Weights of a small image classifier.
Training: adamw at rate 0.00099, 28300 steps, batches of 384, held-out accuracy 100%.
Rows from block 2 of a small image classifier, named by matrix and row number. Rows with one number belong to one neuron. Each number is 500 + 25 x the weight over its row's rms, rounded and kept within 0 to 999. All counts start at 0. Numbers have three digits each. After the name is the row's rms in percent of the matrix's.
After each neuron's rows are labels from the 100 images, of 14848, where the neuron reaches its largest size: "responds to" is what is common among them; "lies over" is the class under the peak. Only what is clearly more common there than usual is listed. The data: drawn branching plants.
# u: gMLP up (value half) (model.blocks.2.mixer.u.weight, 256x256), inputs 128-255
# v: gMLP up (gate half) (model.blocks.2.mixer.v.weight, 256x256), inputs 128-255
# out: gMLP down (model.blocks.2.mixer.out.weight, 256x256, transposed), outputs 128-255

u.228 117:489439463500500447502500500500500498486483500500526500451504476500500500456469500476401455512500542555533465517500508495500486493500477475500457499515500500500572479439458559500534500500523500528523500500500500448500500500500500500518500500500500478500500500516500500500576500500495489506538500500564501500561500466500472504500500449586500440467524458530500500540500523534500457500525
v.228 097:500500504500500500500484465487473500500458472454500444499515553500473532500500528500536492499500469512466514469500509500482500500500549500500500500507458500559534551500500500517500472528454500500502543500506554500486500500500496500500452500509500500456500500509499510500500500500537500500500500500500431500489500470500532548500500495535500495507500537500504532500553500500500491500543
out.228 105:500500461500500500500500500449500500433500500503500500475509500428500500500500555500500500500468524446500443500524500500500500500500514500502500515498561500500490500500500500500563475500500500500488500450515505500516500500486591524500500535500500446500527512500507511500500500560500500500517561500475488500495527500566528482500500500500500589502459500500473500500500425473452500500500
responds to: autumn leaves
lies over: foliage

u.85 100:555562500500409500500500446500464454502521500500490508483500500507518500504469497518500537522469500500532524497500500500500500508500526500500500551519449505536500500527500500500504468512516500500463500500500500448475520500500554500500508500495500500461525500500476453500500539508541500475499500500500498492481473542500500500500504500501500500518500500462517508527500500500500500500500
v.85 104:500500545514500500489500500524500500500493500500500494574533500484500492500471448500500454500500500535539500500484500500500536485494500558500595500500532500500497490500456500500501500500500500483500500517500524572463484500500500588500500535472500503486502442500500500500533500518511565475535500518489538549496500500500500538500481500464451500500502500500536500500442500500523448500563
out.85 094:490500498500462500500500500500463489500500529544519500505500500587493553500529551500500393500501557500525509530500493500500548527432500510519450500460500486456492470500500500500492500498516519509428497500500497500505533500531500479500500500500500490492500524497564489500530493442533500519413461500556500500500500500500489500530503532500500500500500500484507560500500500434504500500500
responds to: pink blossoms; wide
lies over: foliage

u.224 089:472515500500514470500500500500516500454469500500500474500500500500500500467543500500470444500500500500514500444511500500550500500500500500473430500500500500500493561500500500500493500500480463500500496553476500494483500534500500500418500500500443500500500519473500496500500500534505554500479461474500500517550556500538500500500460450498500441500500500500500501500486513521500500500500
v.224 085:504428490493527525500500500478509500500500475500500500500500483500439500455531500500500545500500500533500500500482500420500500476500495500505474524481459548505547500500505582430500500500534463456525500529511557500500500459500500500500508500500500500500487507500500500500500500500482493500500531500441500590527528500519500533500500500500500453443531500500495531495500500500500500500460
out.224 082:500500500500504500547500476500549500500472500558500466500528541520500500474500500500500448500500451500500500537500550500500500508500528500523504500500480500500500500500500500500500517443500534446539457522447535467500500473528515521500500500477545511500398500463528501500500500500471531500500500500500500500465500499500465547500500519493490500486475452533533526500500487500500500477500
responds to: two-way forks; white flowers
lies over: foliage

u.227 113:543500500500500500489500500536526576520500538500499500500508479500500471500500444500500511469500500454500520500500500481435439500500500539500500523483500524517487500495500500507500500435500500500500500500500500500511496429500500474500541524500445527495500500561474500500509449570482486577473500556516500500500500500500500458494518444529420507500500477490500552498500486471500524527496
v.227 100:500500497500538500531477500582500466484552505500500500505500524500500500501500451526500500500441500500452500500500525500500500437518500512454500500501458585500500500500500500479526500480500500500500500513433500500485500562500500500528500500550500500500571500500500483511500495500479500526516467500500500500530500500500511512531532500564523510500515500473462502468468487521489500500500
out.227 104:537486500500500513500500500422500502475500500454500500500491500448492489516500524519449489500500512520500500500500515573500500492524471527500500508500500500529454494500526435475500450500483500500491500500517500523453544500515549500500500500532500445500521500445526487497491526500454550480500500476496477500500502500500551515548500500502548500500473462513500441500484500578500500500500
responds to: bare
lies over: wood

u.162 103:456488483467477500533500500500500456536478539515500500500451507500500500500468534436476500439500500534511500493529503500554500485500500491515514500552500547500495500500508519510539474500500500451507506500500500500569500466500439477555500500544500500500500500500500500500484508510546525464500464489500500500512404500506500507534500520508500500500546520500470500500550500553500483500475
v.162 108:500500460500501500500500500500540551520500500440464500471536558490510447521500538500500499514453502487500500500500492500500500500500544475500500515500483432500500511447500542497500500500456537557452500500459500567500537510511500526470500476500500500500552500500483500500469493500500500509470505500447486500500500500500471495477500496466500500500500500500435568500500450500500512517500
out.162 114:500500500546444503546527500500467500477491566479500519500500536500500500490479554500464460561500498543494475500500500506500500500464500516500535472527500436500476500500560520500548513500549554471477500500500497500500544549531495500500446507488500500500536500500481500500522519500469537489500516463500478500559500541500482491505453467477500465500500500500461535567446500522500500478500
responds to: narrow
lies over: wood

u.17 107:489500500500522486500500519500509500546562500500484518500500500518500461536553500541506500447500500500500500502542500500516465500500473500500500437552500500500500501500500564443484573495500462500454500500500500500464500482500500500500500500458439500500489473527576503500500466429500500500486450473500458500500498500500495500510500500500521500446500500500533500500500500500500478556500
v.17 094:500532459548500554485473500500523551506580453539500450491500500500500480438500500500500500500489500571500444468486500489500500545477486500463500532445547500500525500500435500500500458500500500500500539500500500500560500533500500500495500510500500500542500484507500500451518459527510500468500500542500500500500486500500500498484500493500474571500536500491500518500494500500529500500503
out.17 096:480500500492459500473453474500460446451470500541500500500500553500500500550500500500500543527484500500481500478517495500459500500458500500500500477528533461500483447449487500464500526500498467514500539534500500520533500500450500491500500485500440500500496500500500547425500500500532500500500500500506500516491500500500500500498578500488500456438449533500500500500500543500500500500556
responds to: two-way forks; leaning left
lies over: wood

u.27 096:500504531493516497500500500500486527587500529490522506500500542500511500500530500486500544500507500500546500500500472500545466500500500500468534495500500553460500465500500500500500500500442520485497463497500500500500500508500500526497474500500500533550551500500452500500500482455500500565500500500497500500500541451528500441500500500500500481500538520500500540498464500500465518500500
v.27 100:480474548500509449500500535520541474473500500551500513499500500500500500504511500481500425481500458536500462500500500521515500518500445468544500499466500500494500508528500456500500500504500500500500500500500492505468481540495438500493530517484519500533500500475500500500524500500525534446465479529500597500497527500525500535500520502500500452516500540500508486500515500500500500464500
out.27 095:500433515500500490526500461500500484480511500500520500500543500500465500546483500511500480526500455500500481500500537539490451534602487480532500500500569500500500500496500496500500523471500500500500500560484483437500500498500456500477528500500524500572536500454500485515500500500500483480500460456500543518452500538476557500500500500500500430500500514440500500530500500500481481512500
responds to: white flowers; bare
lies over: ground

u.78 092:500520517500545500505539528500434500500500500446500500500500527526522527500500541500500500500500500475463500500500500500476500500500500500502500500526500500585481525505484542456468500500500500500510527500519481475526529500500463449500500537500437475500529500555500500554500511512500486500500500548500498500530500431531423500500500457520483500517472500487499550480500495500500500509500
v.78 105:574500500480500500543500561500500500500500490521493500500500492511500500456452500449501500464500480561500500500488585500500520413492500504499500519468500500500445500499500500505500500512500500527511467498486500463500496500490511500500538559500500532487489560449500524500537500500500472500500500500500485544537502549500509470500500500495500500500484520460500500500500501500461508500500
out.78 101:500500500525500490506530561500531500500500500497500469438500500484500515500500500500500500483500500500512556509484500500500480470474541496500500458470500500498500505466500500452500494479500500553469500500500469473500500485500511468500500500500508500513500500500509500480500500486500529500492500494517460434456500534500481523500541435475518478500500539500500494500500500534522500479500
responds to: bare
lies over: wood

u.104 090:543500430500539491543436476500541509531475509491469471500500550500500500564543449500480500500480500525508500500500500500500500563500439518500480500500500500500500581500500505507514536567525500500473500427500502554500500554500500500500500524500509500500500500500500500500500473500511531505500500500500496546415467500500476500500470481500500500500500483507500526500488500500575599500500
v.104 098:540500521500500453492500500500483539553500500487500492500500505500500439468500500456468500500500500500500461504500500500543488500500541547500500436575546535529456500500500447500500531500556521576500500500500484508500500500500500457470500514500532500500500527514576498557463500435504444500500501500500500517500500511500465500500500500443500435555542500500500524451500500496500525500500
out.104 092:500500500489500500504500436470525500500500524463500500500482500500483500498500500500500500500551500500454500500500500423461500500500500500500470539500500504500500453578500500500500476534500500527432500500500454539500503500500512500500523516521500565548539500500472500500500484500537442500506500556502500499486500549500500500508500455466500495500445500500500500492490536523562500487500
responds to: night; two-way forks; green leaves
lies over: foliage

u.99 085:502500522500525500500541496500500500494520556503479512509518552457461489535497529455500500500545500526453459508443500526488529475499500500500531500500557500500558500500565500500526500500500500468500465533528488541461500500500500527464470469500483524505500476500500507500484492473487475547473500512474558515500552500500471523500500500557535483500500458525460500544418544500500483500500
v.99 093:488500500500500457500537500493500448516500500500500516500524500494486450500500532519500526514500461450500500533500500500462541505500480477500516530500500500464500500500577500500500461481517528500514460502500472525500495519500500500544500477487500500508538500493500521474500500500457437500500568503500536500500480487512500456500500500500514500500500500500500500467500474464499500500500
out.99 093:500500486526480538549513500453526500504484463500500443475476449540510527473500469500498466500451479500535500476537461500533500525500500469500437464500500500500428510532488500500500465500521490525526479524500495453480521529528500426520532521500500467500543500533500500500534500543518500500525524472552500484483459555500508500500495500457500500519500581476521497488521466504545528500500
responds to: autumn leaves
lies over: ground

u.248 094:500500500428488552500437481500562480500429500489500500500500500475544500481544500494500500500484540500500500502500495500489545471500500462500500500500483478510500470508500478528500527527500539513567503494457524441539496457499500463500522565500488500415500500500500444500500520500571500504500500470516500500500508542500457460500500500500500475485451500540534500500500500500500567500500
v.248 111:500500500474475500500500500465500428418500500429538500500493500485500497500500533500500466500465552492500500500483500525500436500500500507512500500500500500500500500500500549469486592544500463537500500500499500618562510500571516484500522500500518475500500584504528467467500500500500500500500532500512438500524538500500517480500456500517485500500429512500500500528528500457478534500497
out.248 093:515500442512507506500538500500464500550443523500500500481496500520625500500500500523447500499501530500483500504540499500500500500500457547517542500500500495494476482474499500430500500495546519576503497483500461500469500500500519489554441500501500500500500500500500490500500428468479500520500500500500533500500470492500517509500500433500500560486451509500504500524473524539547500465500
responds to: pink blossoms
lies over: ground

u.244 097:485500509500464542500500459500500500448483496496470500500495500500500490500500513432500500502503546533500500487540530500512500428500500500495500500531500468514565500500500471518500518527500500498500500485500509500578546467500500500500500500500500510413500470420517500500582547500563500532464510500500500500500500542500428500447500500500529500500500500500500500443500490517500441500555
v.244 105:500457483435500500500515500528500500500496472446519500434537450500500500495500500517500510423498500500500500500473500500500500500520473500500500482507500423500525500500514500500537518500500541500500514500496500507500498491500523487500518500500497490516458500500482493500466465500485557511516517457500409500488500466500500500490500447460500479462513500500500500500500500484516500500500
out.244 105:580500499519535500532486495500500500500546478500465500500483500555500537499523500452432500500472500500476500426450517500500500500523500490500500500435500516500496523525500446459500500536500500500525500500500500500500538500442500479500500500501477500550500502468500500515497539500539521500500500487500500543500500500478500500500500500493500500500505500500534500500500538516527500477500
responds to: night
lies over: ground

u.192 110:463500543500511500563500450527500500500485500500519504500551500474496500531500508515487544500523500500469500500500461500532500506500531500492500500509500500489500500484406563500456500492552500500500500500522498500519427500487501500497500500518438520499500475576500535500500500495534496500461482500500500500500492500500457455500500451500500507460471572500500484500557500527546487500469
v.192 112:530457508473548544500500463500500500500530466525484500538463441500543523486500516495515500500500461500485536459489500542489499517500500528486500451500517447523471500513500500513489500500472489500513500514500494544500500474500500500500500500500493529500500502500517494500523500500487439500500500560500500500500500520500501540480568548500500512500500496500500471500482563414432450504577
out.192 103:500473480457500500500506469473500500512539504500531472512530500535499500500500500527500500506500505419524463502521545500493500500500500500500500500500500500447464493544500500500521500529500538449500511562500500500500505500464481525500518492500572444500500500500500511500500445507500500500527500481515500510435500500500500500500500500500469473500500500500500500521509481500490500500535
responds to: two-way forks
lies over: wood

u.140 096:454500500541495526534500507499500500500525502500492517469497480509509471516500546468500500500476514500500500496548483514500511500488500500500500500582500482548471445440482500459494492491510500503500500455500500500511500500500500465500483500500441538500500500527541517478500500444528560491500500500500500440500491514500517500500523518500494500473500500500526529500490500500491466500500
v.140 101:521500440481500529514499490500458504500587500489452500523500512500529500523568500511500475500500500481524500500500535500514500538480500515507402489500494495510494552489500500465487487510500500500505500500500541490506500500508521500541500500581500500500500500500500500515500500500532436492500528500500500472500500490500500500516500500500513472500548500500488518500486513538533513538500
out.140 099:500500500500466559465517441500472500532500567532494520500500500505522500540424487500500500549455502568500498466484500500471541500500500500500500428500513471500500414500500500504500500500500502500507487500429500500534528500500500500480500529510500500468500500500500500499500490500508500492527549470464504500477528500500462500500508500476500500442500493436502500500500500544500500492500
responds to: narrow
lies over: wood

u.169 089:500500500472508500500515500492536478500500500500500522500500500555500475500500500500500487500500494530500495500500500500500500505501500475500449491545500500527500500500479594500500512586500500541500472500471423500500470500500500500543556470448563500500500500537500489500502500500528503462499500511500500500500420500531500463514491500543472421500500524500528500510552489500509465525536
v.169 103:500500500500560502500499458565553500492532498500473446478580500500500535500500491500500482545500448500500500500488539500439500500527480486508459500500437500493524457500500516500532446500472483515488500500500500500463523496475488514461459508476500478515500525492530497500498500500578500500500595487500507500442515500505500500500486488500500500499500500498500542500504492457500500500488
out.169 099:500515500487500433579476607488511500500500533500500500500476500500500436500500525514495465489500500516476500500500500485443515500470500500500500500510462481534494500500500500500500489500511500500490522500508500500500500500500528502500500500527500500471500521524515455500500485448527433500470543465500500500486500557500489500480530525500467500484500470500483500478525517500527500447427
responds to: narrow
lies over: wood

u.203 097:500553500476431500494438500500500556500500500499500495500500445497500464500500500503553500490476500461477500500526500500504502500500491547500458500503500513500547533469500500467474500542459478411515495500500503500532502489537474500515500516516492500457500507520545526447500500455486557500500494500495479511500500500508397500500500500497500500518506500488500500533500476500500449500480
v.203 103:500500478521534500539500500500500500500516488500500463500500500507504500500520500500492500494500500500508510486490500500500500465500498500467500500504500500500500500500412504471500500493500402520500500500497518518460500440500438500533500501500507483500499437500468493500500500541481499500500500491469498489500486447500597500500500526500500500500500476500500500454531500500543538507565
out.203 095:500500558500500500471462500500519432454500503500500500500500500523500500525500500500500525500477457513500500532500550499513478500500510486523475500500500500500496500472500500500500500500500500500533500458500500485511511501506500500500499564536500467527500483533475500497500500501500441500551500500500575500500529500488500500500500485522500500488500508453436502500500455500529500500500
responds to: bare; white flowers
lies over: wood

u.138 098:476455524500500473483500500492500546493500524500561500500497500458500483540521544479463500500500468500500493500527500521527500500500459520500521500508500546500529500531536448473500453493500500490500478500500487551500450500498468536500500500500500531547517500526527500500517480461500500472500500504500500578454517475500500500536518516500500461540576500487500500531473518544464474464500
v.138 091:500488449535542500500534554500494500500500500508500500500500500500500528531500500453518523462561500500500488500457514497500555454500484500438500500496500500547500500500487500500505500500500500500500500530500500500507500500500564500435500500536500500526454500488476500499495518500466500527500518500486497500500500510468500525524500515530520549451426486511500442500500545500500519471529
out.138 097:500537533500500500484560520557500500479487500447468500515531510500522490500459534500500500500500545519486500505423500500510558473500500456530511559499466514514500486500474529500493430500503500524469552468566500527500500478572527500482489506489500500470500480500500500513529500477500486540522500492541485500500500500500417471500500500504510500500455500500500508500425512540525500500500
responds to: three-way forks; narrow
lies over: ground

u.219 110:526500481490450500500454491500518500500441500464500500536500439500500484500500527500483500500500500545467500500500490462521500500460458500500500500524500500500451496500534479482476500519500442500454500483498524500495500547500500491500476500531500468500500500474459542500500536500488500497500500500500521500500471500500500500500518436500456500595500492452500559509450562466500500565500
v.219 100:519500464500500503500495500493500488500493500500554485501512475523506491500509500500503500500538500500508517500500500500567508500500500531483500500500500500500518460492465501500500500485449500500520500460532500481500500515440500500467524500430521500500533540500500500500551470522500455434500533473500500500499522500488500419475461526552500500573500500500544519500556484445500464490500
out.219 123:500501513476521533500500465577537500536486471533570500459500570500500518500500500463500504500500516500500460484496503500462458500469477444503519485522500500482500530500472479500484500500497552466500538507458500475500494491500456500500500519475464500498500525544500483494532482500500520500489500500493533487462476551459500500500473540535500458455500527534500483500500500493500500500514
responds to: green leaves
lies over: foliage

u.205 103:500523473484495515500474489500500421471500480500500500489500500500568500500500500426527460500500500500500514500500546509500468500500500500500558466536500500518500500443500485533500468503500500543500500500500441469487500553448446500544462500500546483550527500446500483500500534542500520500500500498500500510500488522500550567532536500500500500500500500500500500500500500500452490500500
v.205 095:500500542494500500503517495469500500500500500499541455500500546498500500534445500510500500500500560482500493500500625464480514539495500500500468500546500500514463500378500500498510500500565500470500463503500511470500500500500500528500500539542500500502500500500500538538549497517500456475500500588479449500428463500495500508500500500485527500450444500500500480520496500503466472482479
out.205 105:500500500500500488520500500537508500526483500499500526500564451500494500500556521500454547500500554500458503500451500500507500500500500451500500542475500520545532500500500483500478485522500500500455561495500500503519500514544452500500500500559502500500500480500435500505485500500500500500500480500511500460508500463491491500482572500500500523523500443543526500500496507500496455500498
responds to: white flowers
lies over: foliage

u.101 113:540480500500500500525434451500500525531500434451501500519500536476500500545500455517463469514492509536473500500515524455500500500474492473565497500500500500463500509448500502492500518452499484500452500553484450430506488500500469500500500503515510437470500500555500500500500500500506516497516500500489500454491500513500557500500500524551500449500500520495556500500500520522500508500500
v.101 095:514500500462500525500490500500500504500500430500500500500539500500500481500482500477500500500488500500523463539503553500495500500468500521539500500500469472500500471483500500510500495500500477496500500498458434570500479504534489529561500535500513489500500500500466525500449500508497500463500500537500500479500500475502500500500545490500530500464500500500485537482500500528500500500500
out.101 108:500486500500474494452510500500500500502500618548550504416500500500526519500500541500542456500444487482500500500500418500457500500456500489570482449500500500533500455500488500500500542530500499492500500500505460500512500500479500500506490501467481500500500544497489542482529500500486500484472500529520500530521474520500500511515500468500500500500500524470500500522500506463500474500498
responds to: pink blossoms; leaning right
lies over: foliage

u.190 078:553500480500500500481502500500500523465534500478520500449555545500500500513550500500521478519500499452500496517500440500523500500500505500439500516500500581520500539500500500428500473500510500509511500531500453500484525500547500523484531500473562500454548500500500500500500492500500543500500572506500500500500538518500500510500434500500500500500529500510500500500500460500500490500500
v.190 109:500500552473500500447494500485579544500510496491500500473500500538500482500492489486453500549557505527500471455495502500532449505475500491500500500454500493428540498500544500475500500571500468528500521482500556500500515520510508500492523469444500512500500500457500500497500500500495527454557500500500500504500500486565500494500500498534500500542519500500500464520500519500463500500500
out.190 082:416500500498406500500535500500500535489500500500500500496500500500500477500499500553469500503500500481559477522500542500442500500500500520500487528500491517500560477500528523500394500488500500500454497500435500500500480500500500500500523500500486530544501515500500500491496500500537459500500450500502520534500523464500500500526534500500500500536516500500500500500459500542500500483548
responds to: night; bare
lies over: ground

u.102 114:500527460500500500500492464497495500500473428500500500501473560478500578514500500527500521500512500500509500500461569500534500531500500500500500552500500500493500573500500500500500500474500500480538544558468500500500501516527472472500500500500481479500491458500482449500500500500524500491500500500500500500482500537500544500500492513491474500500500500500551558425500504504504528529500
v.102 102:500500500469500500405457463464500500500500500535500542474500500495500511500496479500496528496496511471500543500500500500500485500504500546500500520500499500500500498500500500475500486477500491500548500500489500516505500500500500500471500479468496551500472500500500500535464517513534500500517500523490486471492500500492478500500547500448500522500500564500545500526500500447452462553500
out.102 120:521502500500479500500506500471462500500500538500555500500479507500500500500519490547540500545523500508473518459500500492500545446500500482500500500475487513500452484500500438464500500531451538518504467500500468480486529531526437463500485500500500500500486542500500469500512438500500548500500444444499526500526500500500500529500498500535487500500500500455500500555500500443500500500518
responds to: green leaves; two-way forks; leaning right
lies over: foliage

u.183 094:500500500500450539448504553500557514474500512514470451570500534542466497500500500500428510535500490500500461500500500500500500500500500522527537502500499531500500500511500475422500500488500510500441500534552500500500500500542500518454518457500445500456500503534500556500500479500500539478500443500500500500497500495548513477500500500500482490500500500500529536545500500548465500488494
v.183 107:523462557496500500459493531500561509470500471500459482484500464500518500555500500485500482500500481500500477500500479537493500500470453532522549451462493500500504500462496468459458492509440558514512485492500488561485491545500515500457500518508527557500492500491488512485500500500532549500508461533498510500500572500500500542500549500500512500500500500500486479500500546491500444500495
out.183 097:500500500500500500500507500500501476500437500500543482500500426500523451424500513500500500469542477500517500500449500554486395537490541500500504500529500500525500501500489500500471500500530541555508517500500500451523500500451500509500500500500447509510500482458500485495500492535525500500500479500536502567500500500512520504498524500500500563500500500484500500561533500491538500500531
responds to: white flowers
lies over: ground

u.66 136:500547518474449507497494505447512500464485500500500500558510439556552500451500444482464488500500500500489547500536480518500500500504500500541500500500500500485540496500517500500512509500500500500466500500500547523453524526500574500536500499500501474514500452500538500466500531500500502505500500500501490492500492500498462500478500461455500500550518500472519499518500500500501500499500
v.66 095:500425500500546500486500441473500508474589500500500447482500500511500500500500500516480502500450500500510500500474500500500500500521484517500472500446499500497509500500500500446500500508504500500538500500500500509467500500500463543531500489500528521500500484442495558500470475500547484500503516533447500541500500500500500414432501511500506500500500500500510514500500498500500500500500
out.66 145:444523500466501500500520481500500497527500556515544500500500539500500533498462500507539498500503487500500469500479477539500531497500491500558488471500517502458497500500500500494500507500493500467555471500525481483500534500518500507505500492475500500534515500462500528500539500500428515500517503555500546529500521532500500498520500466500485500478500500500500500525500500468535487501487
responds to: white flowers
lies over: foliage

u.145 104:500539471500494500500472531464500473485477472511500500536500500500562466476500500477534500447510484500500500460500500465500475500500502500494500500500500503500485500500500500565500462446500500500500500500512521500466484500456502500498500500500500419500500451504546500500500506524500500500545481423500500500500500500453542516500532570469500555422500485500524548500508500500500500473479
v.145 095:500588516500475500550500500500522472500500542526561500490500494500488500500486532615467502500500500500504500502437546478500489500486553500500500500500495500531500509492471497500456500500545500500494531500500418500479533500500537492509516500500482500522500447466496500528500458547500523517500500500500533504425500500539500500500431500544500500503479500479495552500500500500500498500534
out.145 120:500459503500500460500514549540473500506488500489500527500525473466500500500472448557500500500500500548503500551528483500500509500547500503500464500500500486518500537531500464515500500541500512493491500506515529500515500512581500500500495490545500519500500488482464483505510500500455500462493504550500520513554500500500504501500499500500500543522482476515524500500500500500518469479465
responds to: night; white flowers; pink blossoms
lies over: foliage

u.159 082:485500500500541464518500500500500500476485500500500500523500514438500500500520532513445500500454437500513464559529477500524500505500477467500500500506500532500500500523500500474478500493506544490500500500469500500471487555500494571483500500500450500543526454481500525500500477495500500500500453532500506500436500500517511500500536500500519471500500500500500483500520500569476500500500
v.159 113:498471500528500500535500500561500500500542500500500500487474548489474556500502500500532479500500476463467488501492481500487537500475426500486500500500500505500504500500500500473500472527500549474500500508524500547500495500494534500500500427484504501500482500502546500498561500500506500500487457465510493509478522536527542546501500546500515500526500500500507436529500500500500523511520
out.159 088:485500500423500500500485432553500513527560500500500500529445500515446500525502500500500567500500500500500501524531533500515500523571500447469460467535509500500500564500500500500432518513500500495479500500504500437489500500487467500492500500500500514500486514500500500459500526507500480500500500519500500500500471482528503500500519500438500463500518541500582500500500500500500500491500
responds to: autumn leaves
lies over: ground

u.133 098:500500500448514500500454500546537500535500500537533500428473457539500442508500528549500543483528500527446453534500539500523500500500498500484477446500500568504475500533486551457480475461456472533500500500489535484500462500535500470517540500469441500496490538500534497500461514482490484500516500500500500500448495498500500500519513510500521500461500500500529508453518500530500500489500
v.133 104:500500551500535500500505451499500500500500509500508500520500490536501500551493500500500500453543500512447535500532500500543469500481500500500531527500531500468500443493500530513519500500526500500477524500499490478526510493500458500582536470500500500523540500453500538473500527450541522500437500500490500518547441500500500491538510500481468500500500565551500500500525546500500524458541
out.133 114:500488500500500528501479486513520500505500497505500473500500500511552539532524500479517482500435485502500500535541500511464436546547500500494489500509468506452516503500500500500546525500500539500500500500440500443500470544465451500527500517464500459500527530476520500497547480500518486440521462487500508568450500484496500500500500500500500500500547535500502474500548540500465490466521
responds to: two-way forks; narrow
lies over: wood

u.64 102:446473438500500459500500455500514435500500500500500500478448537500500508488500538500447500500500500500500518500530569511500441406449500509500472500549500500500443500500500537459500481500500492500500474500508455472552533463513500500523463461500526454500494500522555500500500495510551535432500548500500500502500434561500500500500539495500514500464500518495500500532500542549500500500489
v.64 095:500500500488412500547500515432500500500534476500500466500493467500469500500500523500531523481500468516498500457460479483501500464500526500500500500500500500500500528500522500545457500500576500500471518473514483500524500500560500492576576500500500500500500551500524515500500493500500498500500447500451516500440500514472443560527500463500521501543500500460518500500431486511500524490500
out.64 107:500529532500500472465464500469500500500441500467514500500519511500500500500500526509562500500500544502494500500460400491463500500500554500500500500500478456500451517473468500517500500499533500500446509500500513500468521500506500534500456501500500500500500500476534433531492500500509554563479546500500500500500516500500502500497500502500500493500500419500478500516500500453500457500536
responds to: narrow
lies over: wood

u.106 110:500513513500500482486516500500500500500478439541581489500518470500500454500500500456500512500527524500480504545500500500459500500500500500537479500536461500543500500500442497520455503505500500500500500520497500500564503500500500500485543468500502501470467475500527455500500500500500484500500500500516500500473493500500444469501500500466500500500508482464500500500500500563527449459444
v.106 100:511500505479500469517453500545500509536500500500463538500500533500500500478485500500500492500500529500500500418500500500461500525521500412500450458500500498438500469500500500472461504500565500500457500500500484484475477500500473500500500508528521500486530500500526500500472518500462505542500492526500476490500500500500496500500500538500500509500498448510500557478512500500505532511550
out.106 096:500450438500500532500500476505543521500500500514500500518500467468500500507569500426500424541553500500500474493500500470500504500500462500534500472500500500475500500490528454500500500451500500500500501547464554500490455546500500500500486503519549500500463500511541500500524500500555500500494500500500470515463500500500528570500500500500507508483500440500500417517483510500455548534543
responds to: autumn leaves
lies over: ground; foliage